python train.py --model="contrastive image-text model" --dataset="rendered solids tumbling over patterned floors" --train_examples=48750 --image_size=64 --crop_scale_min=1 --horizontal_flip=false --translate=0.12 --tokenizer="char" --vocab_size=29 --loss="softmax" --embed_dim=128 --encoder_arch="efficientnet" --encoder_norm="groupnorm" --encoder_activation="hardswish" --encoder_weight_standardization=true --encoder_drop_path=0.2 --encoder_depths=[4, 9, 4] --encoder_kernel_size=3 --encoder_stem="single" --encoder_expansion=4 --encoder_widths=[40, 56, 88] --text_encoder_causal=false --text_encoder_width=384 --text_encoder_layers=12 --text_encoder_norm="layernorm" --text_encoder_norm_position="pre" --text_encoder_activation="relu" --text_encoder_mlp_ratio=2 --text_encoder_head_dim=64 --text_encoder_fused_qkv=false --text_encoder_bias="all" --text_encoder_qk_norm=false --text_encoder_parallel_block=false --text_encoder_inner_norm=false --text_encoder_positions="rope" --init="kaiming_normal" --residual_init="none" --optimizer="soap" --beta2=0.95 --learning_rate=0.0019 --beta1=0.95 --shampoo_beta=0.95 --eps=1e-08 --precondition_frequency=32 --max_precond_dim=1536 --one_sided=false --adamw_lr_other_params=0.0029 --max_grad_norm=0.5 --max_steps=2400 --batch_size=128 --epochs=6.3 --lr_schedule="linear" --final_lr_fraction=0 --warmup_steps=240 --weight_decay=0.4 --adamw_weight_decay_other_params=0.01
Rows from block 2 of the text encoder, named by matrix and row number. Rows with one number belong to one attention dimension. Each number is 200 + 40 x the weight over the matrix's rms, rounded and kept within 0 to 999. All counts start at 0.
# q: attention query (text_encoder.blocks.2.attn.q.weight, 384x384), inputs 330-383
# k: attention key (text_encoder.blocks.2.attn.k.weight, 384x384), inputs 330-383
q.25,149,190,221,198,188,219,177,220,196,206,213,201,177,199,155,190,160,195,238,234,189,156,152,172,304,176,204,211,141,171,164,260,267,155,248,200,145,211,182,157,125,134,229,237,148,229,129,205,201,175,191,216,195,178
q.26,160,226,192,216,194,179,192,183,144,251,155,237,230,198,241,235,249,178,190,138,109,176,193,186,211,222,218,234,194,197,147,163,199,229,194,200,232,250,237,190,233,203,233,241,194,128,274,195,208,201,275,156,205,227
q.27,207,197,238,131,196,189,280,206,214,128,254,233,218,180,174,280,202,147,216,194,193,155,240,243,190,161,193,182,209,226,207,269,225,189,175,182,165,187,139,251,189,237,188,213,226,150,192,247,214,175,147,144,209,239
q.28,215,119,147,218,249,316,154,191,186,217,229,268,222,250,216,138,208,228,201,258,150,214,134,209,163,141,213,172,231,181,198,176,228,272,184,147,193,205,203,144,171,163,224,245,214,207,277,176,177,136,179,152,177,187
q.29,198,232,236,166,225,241,162,216,167,224,211,187,197,142,194,175,177,198,195,185,166,191,209,133,181,151,172,192,186,220,145,179,170,208,187,187,174,207,173,190,155,165,153,183,188,225,244,256,221,143,178,262,163,241
q.30,198,196,186,183,159,221,213,227,198,227,230,250,224,186,203,292,197,193,172,236,249,148,231,277,236,197,204,198,136,226,197,221,158,220,219,155,226,228,211,137,271,186,267,191,172,163,194,265,182,236,116,158,148,103
q.31,205,201,161,216,180,211,209,232,177,228,166,250,226,212,194,240,232,176,175,212,247,194,224,242,141,146,154,245,195,249,184,148,279,191,210,222,179,215,148,280,195,221,208,265,270,238,105,244,193,209,243,156,232,237
q.32,256,332,181,219,114,203,262,210,233,283,267,198,245,290,175,197,252,245,217,234,247,207,190,233,230,267,203,153,271,258,261,198,197,155,252,199,203,170,176,286,212,176,224,109,281,197,207,184,163,168,166,323,319,191
q.33,189,247,161,224,222,181,204,352,275,125,249,146,279,214,176,238,187,233,204,295,236,186,246,296,198,226,174,273,160,177,101,170,216,175,161,143,264,202,224,182,171,147,236,229,294,245,166,129,278,176,163,239,232,188
q.34,238,117,200,277,252,205,172,221,91,220,167,255,150,151,268,295,160,163,244,152,109,268,232,131,212,212,211,174,141,222,208,238,211,204,166,250,120,179,154,343,179,242,188,215,146,266,198,148,242,164,214,228,166,155
q.35,260,157,153,230,160,181,169,161,189,206,192,164,149,219,170,317,115,215,207,201,255,192,206,220,223,193,134,155,122,280,112,169,189,165,125,206,189,208,169,197,258,239,188,165,220,153,220,248,227,259,47,130,221,187
q.36,178,267,176,156,280,196,151,221,155,189,149,264,240,196,182,182,221,157,180,192,196,258,205,221,202,177,247,203,136,218,122,97,235,204,283,178,166,95,259,152,232,213,306,186,97,231,234,166,222,182,239,157,138,221
q.37,240,174,202,181,185,215,165,162,170,247,128,244,138,230,245,231,181,173,193,196,217,165,203,190,148,264,219,192,157,220,203,229,320,211,131,238,153,189,251,263,135,258,169,188,265,213,219,224,228,176,153,261,196,144
q.38,205,184,216,208,308,268,102,211,145,279,210,226,221,296,301,188,232,182,239,175,266,142,204,238,175,153,255,202,118,195,148,207,201,146,232,219,147,79,285,137,257,152,291,233,218,217,231,253,256,162,230,283,261,211
q.39,166,185,135,221,196,223,210,232,210,112,157,202,121,212,219,252,204,209,234,182,289,143,249,175,185,240,234,188,268,161,232,296,214,151,158,231,185,206,131,205,209,252,178,180,198,194,160,208,214,166,185,107,242,126
q.40,162,202,167,221,225,126,280,196,231,201,226,160,212,190,263,234,275,120,137,158,156,141,219,173,184,113,246,211,203,258,196,291,252,181,259,260,274,196,236,144,215,131,207,153,181,171,197,186,234,206,221,176,231,251
q.41,165,145,150,168,222,181,199,203,150,218,253,294,163,181,210,213,171,199,157,170,196,259,186,106,278,218,102,254,223,199,204,164,239,233,185,173,175,259,149,212,233,145,189,250,231,252,95,143,208,181,223,196,207,156
q.42,218,202,159,245,229,212,177,113,246,134,171,261,293,191,241,177,213,176,175,177,225,197,184,221,208,99,191,177,269,211,192,160,170,82,234,126,113,239,207,224,255,198,251,153,161,219,155,144,184,193,209,176,190,190
q.43,115,264,247,182,210,163,160,186,230,174,200,178,167,158,206,217,226,209,196,199,135,206,223,261,281,247,149,208,182,169,209,184,200,205,165,203,151,236,188,224,227,229,182,169,163,201,199,195,187,245,158,192,201,106
q.44,137,250,140,186,177,151,238,192,204,156,165,169,252,156,137,196,219,161,231,205,107,205,204,235,240,166,198,145,208,208,170,155,145,138,184,209,148,241,185,229,183,202,180,253,189,210,226,239,222,198,233,117,187,199
q.45,163,232,202,298,131,186,200,234,247,147,273,205,244,243,175,209,160,292,192,239,173,235,227,202,209,226,190,205,247,266,232,254,304,214,184,136,196,151,185,190,228,206,215,235,206,161,192,263,219,182,156,225,198,217
q.46,219,181,186,253,206,190,234,232,186,182,222,180,194,244,273,232,218,106,234,69,54,194,199,194,157,152,304,126,166,167,202,164,172,215,216,165,154,224,163,288,205,196,212,116,226,210,184,165,171,206,286,234,138,157
q.47,169,146,218,166,265,226,225,195,201,183,247,186,185,192,188,173,206,233,132,192,170,208,190,200,240,192,142,218,171,210,205,161,253,205,226,183,264,156,237,221,180,229,204,201,233,232,245,237,188,184,178,227,223,121
q.48,174,241,174,225,240,228,222,272,220,146,231,210,217,199,256,151,205,242,178,250,196,218,273,149,220,194,253,175,186,243,233,161,213,166,188,272,283,198,231,122,173,198,217,269,225,226,231,127,188,156,209,131,285,207
q.49,229,206,143,263,206,123,202,263,174,193,191,185,169,243,252,246,251,152,266,232,185,251,188,230,162,144,167,208,186,215,217,184,199,234,180,205,250,180,263,177,266,209,109,118,195,177,188,214,275,154,205,189,156,118
q.50,186,212,212,148,197,221,181,230,223,194,155,206,228,194,244,283,232,212,164,224,186,232,279,186,162,158,197,211,215,167,179,161,180,225,164,264,307,226,181,226,251,179,173,160,226,214,168,246,186,240,301,168,279,216
q.51,180,193,256,205,233,182,198,140,167,194,204,206,223,176,161,255,222,120,244,170,210,264,224,240,228,226,111,250,161,210,186,214,224,215,171,212,180,245,244,259,187,145,169,205,246,180,170,134,221,264,166,145,196,182
q.52,162,221,151,163,232,197,216,206,168,163,195,209,258,246,178,181,216,175,224,180,120,173,185,175,228,205,234,269,181,196,255,218,226,166,258,216,222,179,201,158,176,193,152,138,179,187,183,214,194,219,201,217,161,150
q.53,125,208,162,281,180,214,243,171,181,213,216,147,236,171,241,227,173,124,206,202,199,210,211,271,271,183,246,199,170,211,269,219,162,181,202,203,176,160,190,173,252,184,160,207,169,208,226,166,254,249,198,198,237,250
q.54,222,275,148,152,189,239,228,186,202,148,199,215,195,177,173,181,161,269,181,281,259,231,255,225,106,149,209,225,180,197,199,215,195,166,166,201,190,214,195,190,188,146,178,205,195,210,170,120,270,200,253,155,177,209
q.55,115,194,216,213,233,213,185,170,158,220,200,173,189,187,194,194,166,254,218,263,144,261,197,220,186,170,157,146,244,222,238,178,153,184,157,158,138,206,186,263,260,296,224,201,190,229,185,210,168,247,217,188,209,144
q.56,191,187,207,235,290,240,231,176,173,280,246,206,228,280,203,252,251,206,203,184,197,223,199,209,150,246,252,138,129,199,204,235,277,163,192,162,179,169,196,202,276,244,213,192,99,193,178,165,224,193,245,210,188,144
q.57,131,209,227,134,191,203,201,179,175,199,177,242,189,168,217,243,260,202,249,233,171,195,224,114,253,208,182,212,246,212,178,209,146,195,222,210,177,226,176,198,220,208,245,229,196,174,162,212,133,271,150,240,168,175
q.58,132,214,120,198,205,178,227,214,145,182,220,228,181,193,181,179,211,256,207,229,154,213,255,146,195,227,151,129,239,214,156,212,223,144,233,217,259,209,161,223,207,212,228,193,215,175,251,226,250,131,209,164,207,155
q.59,213,183,187,185,191,174,187,197,236,252,233,129,231,266,198,140,190,230,234,215,184,136,181,246,155,175,195,247,156,210,163,157,208,200,237,252,176,214,213,211,215,138,167,250,195,174,218,221,206,201,161,187,258,148
q.60,166,253,191,192,228,179,178,184,254,181,215,189,221,173,251,221,219,208,307,193,201,201,230,229,138,144,204,177,214,223,189,244,160,179,181,209,186,146,208,182,211,213,169,219,226,203,175,207,170,223,180,158,136,149
q.61,204,190,188,217,195,121,210,208,200,159,167,291,199,227,185,181,216,172,199,194,231,222,206,216,195,234,212,211,217,126,233,208,161,276,225,205,240,254,211,201,235,130,209,203,205,252,190,244,192,224,292,194,222,207
q.62,185,198,162,193,271,197,139,308,239,167,292,222,203,164,142,208,171,208,182,254,173,211,158,167,231,176,213,195,173,253,237,215,236,177,228,222,166,243,205,246,174,246,186,203,149,231,214,209,272,222,134,207,181,158
q.63,181,202,208,209,176,229,215,209,225,199,178,188,207,235,134,210,147,219,144,138,234,217,252,174,250,185,227,122,237,196,254,308,263,225,261,159,187,152,143,136,162,203,274,272,271,162,212,236,239,258,235,187,175,190
q.64,231,243,175,128,125,226,275,92,170,155,232,189,253,192,117,218,274,180,190,280,236,297,277,169,231,280,201,194,167,199,158,107,282,191,294,154,270,167,169,198,162,214,135,205,342,171,185,143,230,129,152,174,187,194
q.65,212,232,122,227,218,238,179,222,211,216,186,170,148,237,207,155,314,182,214,240,204,195,172,178,177,144,129,192,297,186,241,283,71,186,251,141,266,192,255,233,209,114,114,179,196,241,221,166,164,184,238,173,231,169
q.66,195,266,320,200,147,207,293,159,193,218,137,203,292,238,159,196,265,213,207,185,185,259,196,225,221,158,145,168,126,203,194,183,154,191,157,251,268,228,226,210,191,210,144,230,217,268,227,204,167,258,128,180,196,197
q.67,174,188,139,204,239,187,254,211,161,92,295,246,209,190,210,265,183,179,178,201,203,197,163,208,192,205,129,221,159,175,260,122,151,241,176,158,145,185,144,195,229,184,133,207,148,214,177,165,178,198,164,256,178,219
q.68,264,210,186,190,204,126,178,136,191,127,175,223,157,228,248,144,252,236,146,211,119,208,158,163,244,228,175,287,328,218,232,211,175,204,181,236,225,214,177,219,191,298,233,184,205,254,261,275,151,185,164,237,229,271
q.69,196,143,156,206,291,245,194,226,165,166,171,178,242,174,181,185,223,182,192,202,223,166,224,199,175,243,130,199,228,239,185,159,254,225,225,163,178,147,253,139,199,219,190,182,233,134,187,282,216,253,131,264,214,117
q.70,121,219,180,227,200,111,150,207,204,150,133,115,236,153,137,291,302,156,209,75,127,170,219,255,181,154,158,284,126,238,260,209,189,148,203,190,155,234,236,225,210,226,203,244,188,146,150,158,263,117,264,230,211,204
q.71,191,239,139,169,139,146,261,192,204,195,135,182,126,175,235,225,180,229,189,209,112,149,168,267,261,210,181,186,185,205,139,194,186,213,224,204,210,203,211,206,200,194,208,227,164,200,209,215,216,205,177,181,227,195
q.72,188,189,113,174,129,217,194,159,304,159,263,208,187,277,146,260,264,238,128,154,221,94,197,225,242,193,259,223,192,255,228,239,156,199,246,238,240,256,233,160,244,194,188,216,209,158,186,136,143,148,238,213,160,170
q.73,175,234,168,249,154,187,275,184,286,185,236,167,175,188,185,202,167,185,237,155,219,181,229,166,205,197,205,214,261,269,267,115,183,234,219,191,194,224,220,242,209,293,126,264,253,170,166,129,226,142,250,197,286,259
q.74,296,225,182,245,269,127,191,206,241,197,224,207,208,174,182,82,240,176,285,222,140,189,159,227,220,221,185,128,159,223,268,282,162,186,136,255,173,222,219,152,126,234,178,134,233,216,128,164,241,208,205,236,187,204
q.75,198,130,197,193,170,319,269,255,196,214,185,136,154,186,198,318,165,151,256,190,173,246,213,195,174,192,225,183,199,160,158,183,248,177,205,284,225,212,229,240,245,221,199,279,175,188,244,206,248,260,191,183,104,215
q.76,195,190,230,137,221,192,246,183,239,226,226,150,207,226,225,178,210,257,218,257,191,177,209,206,255,183,239,158,114,170,175,230,178,247,177,191,218,209,215,261,320,197,165,185,164,186,221,144,165,212,142,151,261,191
q.77,191,228,191,231,157,171,206,223,152,185,168,249,205,146,128,198,233,180,157,164,224,190,231,162,171,194,256,217,188,197,235,249,214,134,173,133,151,176,179,199,245,180,162,177,218,184,214,164,201,223,195,271,187,153
q.78,132,247,237,234,241,124,180,228,195,284,126,201,220,204,196,172,110,225,155,189,146,197,184,207,158,234,216,278,186,213,173,244,185,239,184,149,158,191,186,161,162,189,207,281,226,154,149,272,238,186,213,198,213,213
q.79,211,232,215,223,237,229,211,161,203,249,228,219,171,239,269,198,176,224,273,235,210,139,210,188,232,163,215,265,216,185,182,190,235,180,284,187,206,197,174,182,234,218,193,221,229,230,181,208,178,161,189,184,147,187
q.80,198,191,211,208,160,278,254,177,204,211,225,171,164,173,188,179,223,231,285,200,238,177,258,149,257,214,201,275,194,155,216,229,239,215,231,215,215,196,171,203,152,163,217,200,184,167,242,222,174,150,233,184,206,249
q.81,190,226,190,280,220,233,145,151,170,184,209,180,254,249,188,126,195,184,155,159,140,139,148,231,191,166,219,167,250,239,149,202,236,134,226,134,201,143,191,254,199,224,245,211,230,200,187,226,179,135,224,177,283,174
q.82,180,212,198,298,183,153,213,213,191,225,269,252,117,222,247,159,215,204,167,228,198,123,237,261,209,214,184,169,127,225,192,238,254,197,197,218,221,175,176,156,269,244,187,251,176,185,310,206,240,161,258,176,222,197
q.83,236,203,206,276,235,246,236,144,200,139,221,157,236,154,195,236,223,202,180,158,257,205,206,176,250,143,218,199,267,167,206,165,234,142,191,194,214,211,202,149,234,195,171,241,212,258,274,198,245,187,237,186,174,189
k.25,204,184,196,203,229,197,218,261,205,170,219,180,216,146,182,224,273,229,252,142,228,153,184,180,201,178,156,290,199,180,170,249,216,147,173,168,183,172,281,271,197,231,178,204,166,252,185,261,230,130,199,155,156,233
k.26,178,172,198,221,193,257,209,106,183,193,183,216,180,273,182,268,180,261,272,192,111,215,260,182,202,244,210,233,217,225,177,179,185,171,202,208,166,200,199,226,184,106,229,181,162,240,224,207,218,196,170,181,212,279
k.27,200,214,205,234,244,172,188,216,207,247,233,265,245,163,226,201,231,255,186,148,141,232,234,239,199,210,193,282,246,214,239,241,222,202,180,197,219,191,224,234,234,75,160,226,194,260,154,168,178,184,216,285,163,214
k.28,143,143,219,189,157,199,207,172,181,179,178,221,144,182,334,157,242,136,282,226,224,236,197,233,235,163,236,152,231,214,208,211,160,260,226,288,221,191,172,188,209,161,225,196,225,217,193,206,247,231,248,202,212,172
k.29,160,149,206,254,215,221,129,253,267,195,239,223,226,207,224,231,284,168,169,248,276,208,154,174,190,226,230,135,222,239,159,172,204,207,229,210,138,168,158,208,186,185,151,141,208,263,180,217,213,170,199,155,190,77
k.30,170,168,224,186,281,233,237,186,244,259,304,198,237,195,150,237,207,170,209,144,263,136,174,187,173,204,195,215,236,259,259,150,215,245,279,200,137,205,208,152,207,228,214,285,205,253,282,239,235,212,212,242,192,246
k.31,195,165,185,239,198,193,219,163,175,213,251,143,201,224,152,187,167,152,116,200,155,199,262,165,205,137,232,214,187,228,143,213,198,224,268,153,261,213,143,196,214,155,205,246,197,241,211,194,150,198,148,258,219,199
k.32,174,323,123,217,249,160,157,307,152,221,220,242,165,175,309,256,201,267,185,207,251,205,163,201,298,97,298,210,230,156,215,216,147,185,244,180,226,163,202,179,191,165,168,144,174,211,154,179,160,199,287,214,256,179
k.33,255,225,308,147,235,214,209,221,228,198,221,216,193,162,174,195,186,224,227,178,222,169,225,183,172,138,169,109,153,238,194,181,184,193,150,149,263,200,251,227,233,227,203,299,156,200,213,260,135,199,121,173,218,196
k.34,278,211,134,246,197,112,152,177,210,257,198,239,280,137,245,228,172,156,122,259,183,179,229,146,205,156,199,206,123,168,212,205,238,224,158,166,279,158,191,199,136,207,187,204,167,155,122,294,155,179,221,123,167,196
k.35,163,158,211,165,166,220,225,144,198,190,194,160,163,205,195,144,265,149,209,247,186,246,135,243,193,203,120,165,249,147,185,189,198,167,183,186,175,239,182,224,216,214,214,240,132,216,223,194,246,111,182,240,194,242
k.36,201,151,188,192,122,244,191,121,196,252,222,218,199,210,207,190,200,177,117,218,229,179,180,212,125,214,206,120,137,159,213,140,225,188,186,201,174,255,242,268,169,244,176,158,188,222,218,254,152,152,178,229,241,126
k.37,174,202,215,203,193,151,220,152,217,283,305,198,275,216,168,275,208,218,233,185,200,186,238,212,187,209,245,173,110,188,239,255,235,245,153,222,240,183,252,166,203,170,181,163,160,149,230,159,227,249,199,189,155,216
k.38,215,153,205,209,233,208,179,262,196,184,209,132,233,209,228,106,171,149,232,141,90,199,159,158,212,165,192,269,280,191,209,140,224,116,216,134,160,111,153,245,189,250,220,183,210,199,235,191,221,207,207,199,247,228
k.39,278,208,153,172,227,202,202,164,137,167,233,125,236,218,146,214,239,153,258,230,193,185,200,126,186,150,160,142,231,231,223,266,232,178,196,133,196,180,200,272,181,174,223,273,142,224,170,294,257,263,179,178,239,150
k.40,201,218,149,175,128,227,203,166,141,203,186,175,216,147,134,155,170,165,201,185,237,182,179,213,224,176,286,236,183,179,169,205,115,188,202,176,176,231,127,284,297,239,215,224,259,167,161,243,192,195,156,161,291,259
k.41,280,153,196,201,202,204,247,176,196,143,262,151,135,215,238,172,242,222,150,143,230,122,259,209,177,160,239,240,211,206,196,243,270,164,217,190,239,206,139,267,181,192,290,233,141,208,205,207,199,188,110,145,184,218
k.42,127,152,209,196,158,251,184,286,221,282,250,229,148,209,175,128,209,282,233,233,264,158,223,165,245,187,187,240,274,266,225,216,210,203,164,159,322,296,238,155,224,159,207,215,176,157,181,125,198,244,200,262,203,139
k.43,193,166,181,156,251,176,158,111,180,204,244,193,202,257,168,236,229,230,193,200,249,139,264,127,179,192,178,187,174,216,163,272,187,183,187,165,215,175,175,243,209,207,209,183,172,161,255,141,151,210,195,205,224,174
k.44,229,200,153,162,194,241,165,206,200,236,196,180,164,138,194,273,195,186,234,132,133,248,154,181,280,147,181,151,288,215,238,199,201,118,251,196,136,118,190,260,238,237,194,182,159,303,147,163,196,228,292,284,308,208
k.45,283,223,206,143,203,182,236,168,301,193,267,215,234,207,153,222,217,265,174,171,316,212,251,268,264,233,177,143,181,148,161,117,194,247,218,205,222,148,229,219,219,126,175,243,204,198,212,289,206,229,158,176,263,185
k.46,170,217,236,170,192,174,208,200,248,221,172,180,232,167,172,161,246,249,195,196,215,188,198,210,170,268,185,240,281,259,166,179,155,229,155,132,144,242,211,248,177,179,237,198,220,171,196,146,243,192,195,167,249,171
k.47,241,182,226,271,240,202,150,167,191,147,166,213,230,251,206,203,215,175,172,193,230,256,206,246,199,257,181,164,176,164,207,197,191,186,264,223,154,237,149,222,246,251,157,192,170,222,220,247,212,141,287,148,220,257
k.48,178,264,212,183,258,210,222,161,250,241,181,118,239,153,142,259,211,168,226,180,205,184,264,138,211,221,196,183,204,165,225,125,201,219,269,143,237,162,222,155,164,195,272,191,185,148,202,270,179,163,188,204,223,222
k.49,222,218,198,210,243,172,191,195,169,248,227,148,222,221,152,174,254,209,218,239,176,189,215,156,211,195,174,163,247,236,144,304,195,225,201,183,141,192,193,207,197,161,181,219,237,192,181,264,180,77,189,247,236,220
k.50,182,270,175,211,139,153,219,167,159,129,288,258,241,200,150,278,165,224,249,132,245,116,150,197,210,184,214,270,237,223,216,150,185,231,199,186,219,232,132,258,241,149,252,191,176,130,158,179,242,242,218,221,252,214
k.51,162,217,199,226,187,224,138,217,164,252,187,210,224,204,219,226,203,165,186,143,190,259,232,202,213,181,264,218,229,222,256,142,204,227,165,175,182,167,209,202,164,267,238,249,194,262,223,186,201,214,170,251,176,251
k.52,189,233,263,152,207,217,199,186,163,193,205,208,215,142,203,207,218,231,246,131,144,197,238,218,261,163,155,235,196,212,132,201,158,223,165,205,224,211,155,208,243,266,225,239,266,180,199,204,171,196,202,182,187,129
k.53,223,243,211,209,178,205,218,246,255,242,153,245,222,190,221,259,148,155,232,186,225,139,219,201,184,166,226,178,164,187,216,178,213,193,228,191,238,159,180,229,185,187,146,199,187,208,216,128,153,172,240,175,224,153
k.54,147,252,163,235,209,84,251,241,168,204,201,172,260,207,228,227,228,212,270,232,188,212,183,201,131,171,198,306,146,215,244,116,197,229,199,157,164,227,227,189,158,177,196,234,186,214,170,210,184,198,192,225,111,165
k.55,130,226,227,181,227,195,145,243,172,174,225,233,137,234,231,186,179,124,138,199,189,177,188,185,212,188,250,215,162,176,224,261,207,224,156,189,157,147,194,193,241,212,147,217,216,193,280,219,232,207,240,248,249,195
k.56,211,238,228,176,118,200,187,141,204,230,243,213,220,193,185,221,240,211,176,112,226,251,144,190,190,266,201,198,229,170,167,177,209,180,247,223,145,221,239,215,311,148,268,209,188,202,227,230,233,158,275,227,213,303
k.57,181,214,145,241,181,303,212,223,248,165,244,213,223,206,136,179,153,247,209,124,284,256,225,166,160,204,242,289,149,169,235,244,164,146,198,177,160,174,191,210,150,167,231,130,192,242,214,192,237,202,200,157,148,255
k.58,190,115,171,252,204,217,177,190,148,231,209,238,181,231,176,190,139,161,188,211,172,216,223,178,232,221,237,174,200,247,190,174,199,165,225,226,175,188,244,207,312,189,233,191,245,200,217,154,248,197,219,202,154,168
k.59,199,139,142,308,231,192,147,211,227,181,198,192,218,171,191,72,155,243,269,224,162,179,195,226,208,152,189,181,155,216,124,257,196,254,183,223,212,192,148,168,195,190,317,200,186,236,207,180,264,236,305,202,182,201
k.60,214,243,259,154,257,159,196,167,160,173,242,201,223,263,173,231,137,227,210,172,122,135,141,173,200,211,179,209,187,244,327,199,187,238,177,149,236,284,139,235,207,191,216,250,208,189,198,169,203,229,253,190,136,216
k.61,255,209,181,160,206,148,193,190,210,143,239,186,216,202,157,207,199,276,199,155,180,193,194,135,177,184,258,183,185,204,179,152,208,277,175,201,280,160,174,251,167,205,170,196,229,204,261,199,236,218,238,239,205,169
k.62,287,166,216,239,216,175,231,154,209,192,210,232,255,137,158,207,235,232,244,166,185,282,222,231,240,206,238,191,211,204,213,172,221,270,218,168,215,194,219,188,223,140,240,180,231,188,265,217,244,254,157,223,172,207
k.63,269,213,215,221,213,209,192,166,204,127,157,244,187,185,162,175,155,143,185,227,205,227,243,224,119,162,224,186,201,180,179,89,184,101,184,168,197,159,234,226,212,261,168,194,275,193,138,212,146,241,188,209,254,186
k.64,245,169,253,185,244,211,187,231,178,149,243,199,148,117,196,178,297,130,252,246,171,200,135,263,196,172,177,301,146,204,153,189,160,145,183,244,223,246,219,204,281,166,195,131,256,187,166,301,224,253,195,194,196,208
k.65,223,169,157,158,225,217,206,171,193,320,142,147,145,178,161,171,159,242,159,282,264,124,277,233,212,180,221,204,203,222,300,223,234,209,224,160,134,156,223,169,185,228,238,249,170,126,209,170,183,181,141,181,185,144
k.66,190,151,217,164,287,292,281,168,168,213,218,156,167,181,171,188,214,277,184,222,118,183,159,264,183,243,181,224,188,294,169,167,179,122,255,225,251,201,227,223,243,164,242,151,176,218,212,224,170,192,160,235,140,174
k.67,230,136,207,199,247,108,210,232,168,233,189,176,187,182,169,188,138,249,169,215,271,116,213,229,158,168,188,241,188,205,224,196,222,224,189,194,100,208,216,155,149,141,215,165,224,200,139,161,130,235,258,198,194,117
k.68,112,182,179,204,165,245,264,163,304,249,138,182,207,217,110,200,131,250,149,214,264,120,199,186,192,259,149,84,233,241,299,91,282,117,253,165,171,167,180,277,170,203,237,134,196,244,220,156,217,117,247,268,227,208
k.69,118,228,251,227,108,212,197,188,206,213,152,133,227,296,189,271,160,267,238,268,258,205,225,153,237,253,262,182,220,202,177,230,217,175,151,231,173,167,180,200,255,244,256,252,198,199,192,229,223,153,73,150,310,225
k.70,250,176,169,292,171,227,196,201,146,272,203,178,163,220,256,220,253,241,213,210,243,253,166,128,131,148,214,226,177,211,189,209,282,117,239,199,292,189,278,226,170,207,227,271,231,177,271,234,205,217,193,134,268,232
k.71,150,159,178,181,268,190,178,256,178,134,161,241,228,158,187,162,173,195,210,109,193,218,209,154,210,223,237,175,198,230,235,137,133,305,139,223,237,223,230,91,314,147,192,188,271,167,282,144,165,249,170,195,246,217
k.72,195,142,156,201,211,176,208,180,146,157,235,84,191,172,205,224,206,263,204,215,153,198,194,195,196,209,145,263,129,220,167,233,228,153,239,179,232,179,223,225,248,210,234,227,243,125,180,224,211,180,238,121,268,236
k.73,253,235,118,201,181,166,223,288,191,229,188,316,227,177,180,266,156,232,184,178,239,289,235,163,176,149,264,229,183,279,169,176,185,200,174,171,218,108,224,99,231,216,178,199,235,163,271,214,218,249,201,158,176,219
k.74,187,221,209,154,173,200,211,202,203,216,200,214,187,245,182,118,226,209,227,173,151,207,191,146,202,202,238,198,168,222,195,202,151,219,282,154,265,126,182,225,198,229,182,214,232,219,136,195,208,187,209,210,142,240
k.75,271,153,225,222,218,213,221,243,157,290,195,117,168,168,219,250,197,159,152,212,219,205,264,104,188,159,203,201,121,166,197,172,216,148,222,201,277,320,261,202,232,240,173,189,219,123,109,152,159,279,217,221,208,127
k.76,170,153,191,232,202,198,149,164,207,147,150,131,269,247,212,193,223,201,107,253,139,185,262,214,173,222,204,175,180,174,184,292,259,249,108,155,261,191,163,266,214,192,143,241,143,200,216,249,235,188,210,217,218,133
k.77,238,239,176,219,247,227,205,266,227,161,185,261,169,194,209,245,192,226,188,217,170,186,233,161,146,264,185,297,269,162,187,243,254,176,259,244,270,106,117,151,205,212,169,207,206,174,209,101,239,179,116,183,159,270
k.78,157,286,265,167,300,176,229,288,181,182,226,234,198,225,291,183,187,248,261,211,234,219,219,234,155,300,183,213,121,182,192,175,223,181,183,240,230,229,151,134,271,178,157,117,197,157,235,232,206,217,223,204,227,148
k.79,233,244,146,283,186,193,193,279,214,148,156,135,300,276,230,196,229,195,211,163,188,187,227,147,135,147,220,287,235,276,204,121,230,201,167,176,222,235,260,262,226,232,189,196,277,150,189,318,206,207,209,206,209,237
k.80,226,160,225,171,188,269,255,161,165,201,152,261,226,167,217,173,184,228,216,228,167,185,137,187,213,160,204,216,208,177,152,218,159,170,168,230,246,142,133,147,206,127,197,213,217,161,195,259,203,217,169,213,180,239
k.81,228,172,188,196,191,175,194,246,188,285,216,187,190,213,190,125,149,156,226,225,261,199,184,203,168,173,202,152,226,187,212,246,217,247,203,263,169,260,227,128,144,166,106,214,232,149,163,219,149,204,284,221,219,211
k.82,148,236,241,219,183,238,195,169,224,164,209,184,150,219,300,203,239,263,221,176,201,190,252,235,196,146,191,230,265,200,206,153,129,250,178,186,227,170,289,197,194,195,173,182,288,199,246,244,169,220,229,156,164,240
k.83,188,223,134,190,239,225,180,271,174,207,232,221,261,271,218,161,186,201,226,223,232,220,187,224,147,213,268,271,197,302,194,158,187,217,192,213,244,253,150,179,162,223,165,160,170,208,147,275,145,152,166,260,265,235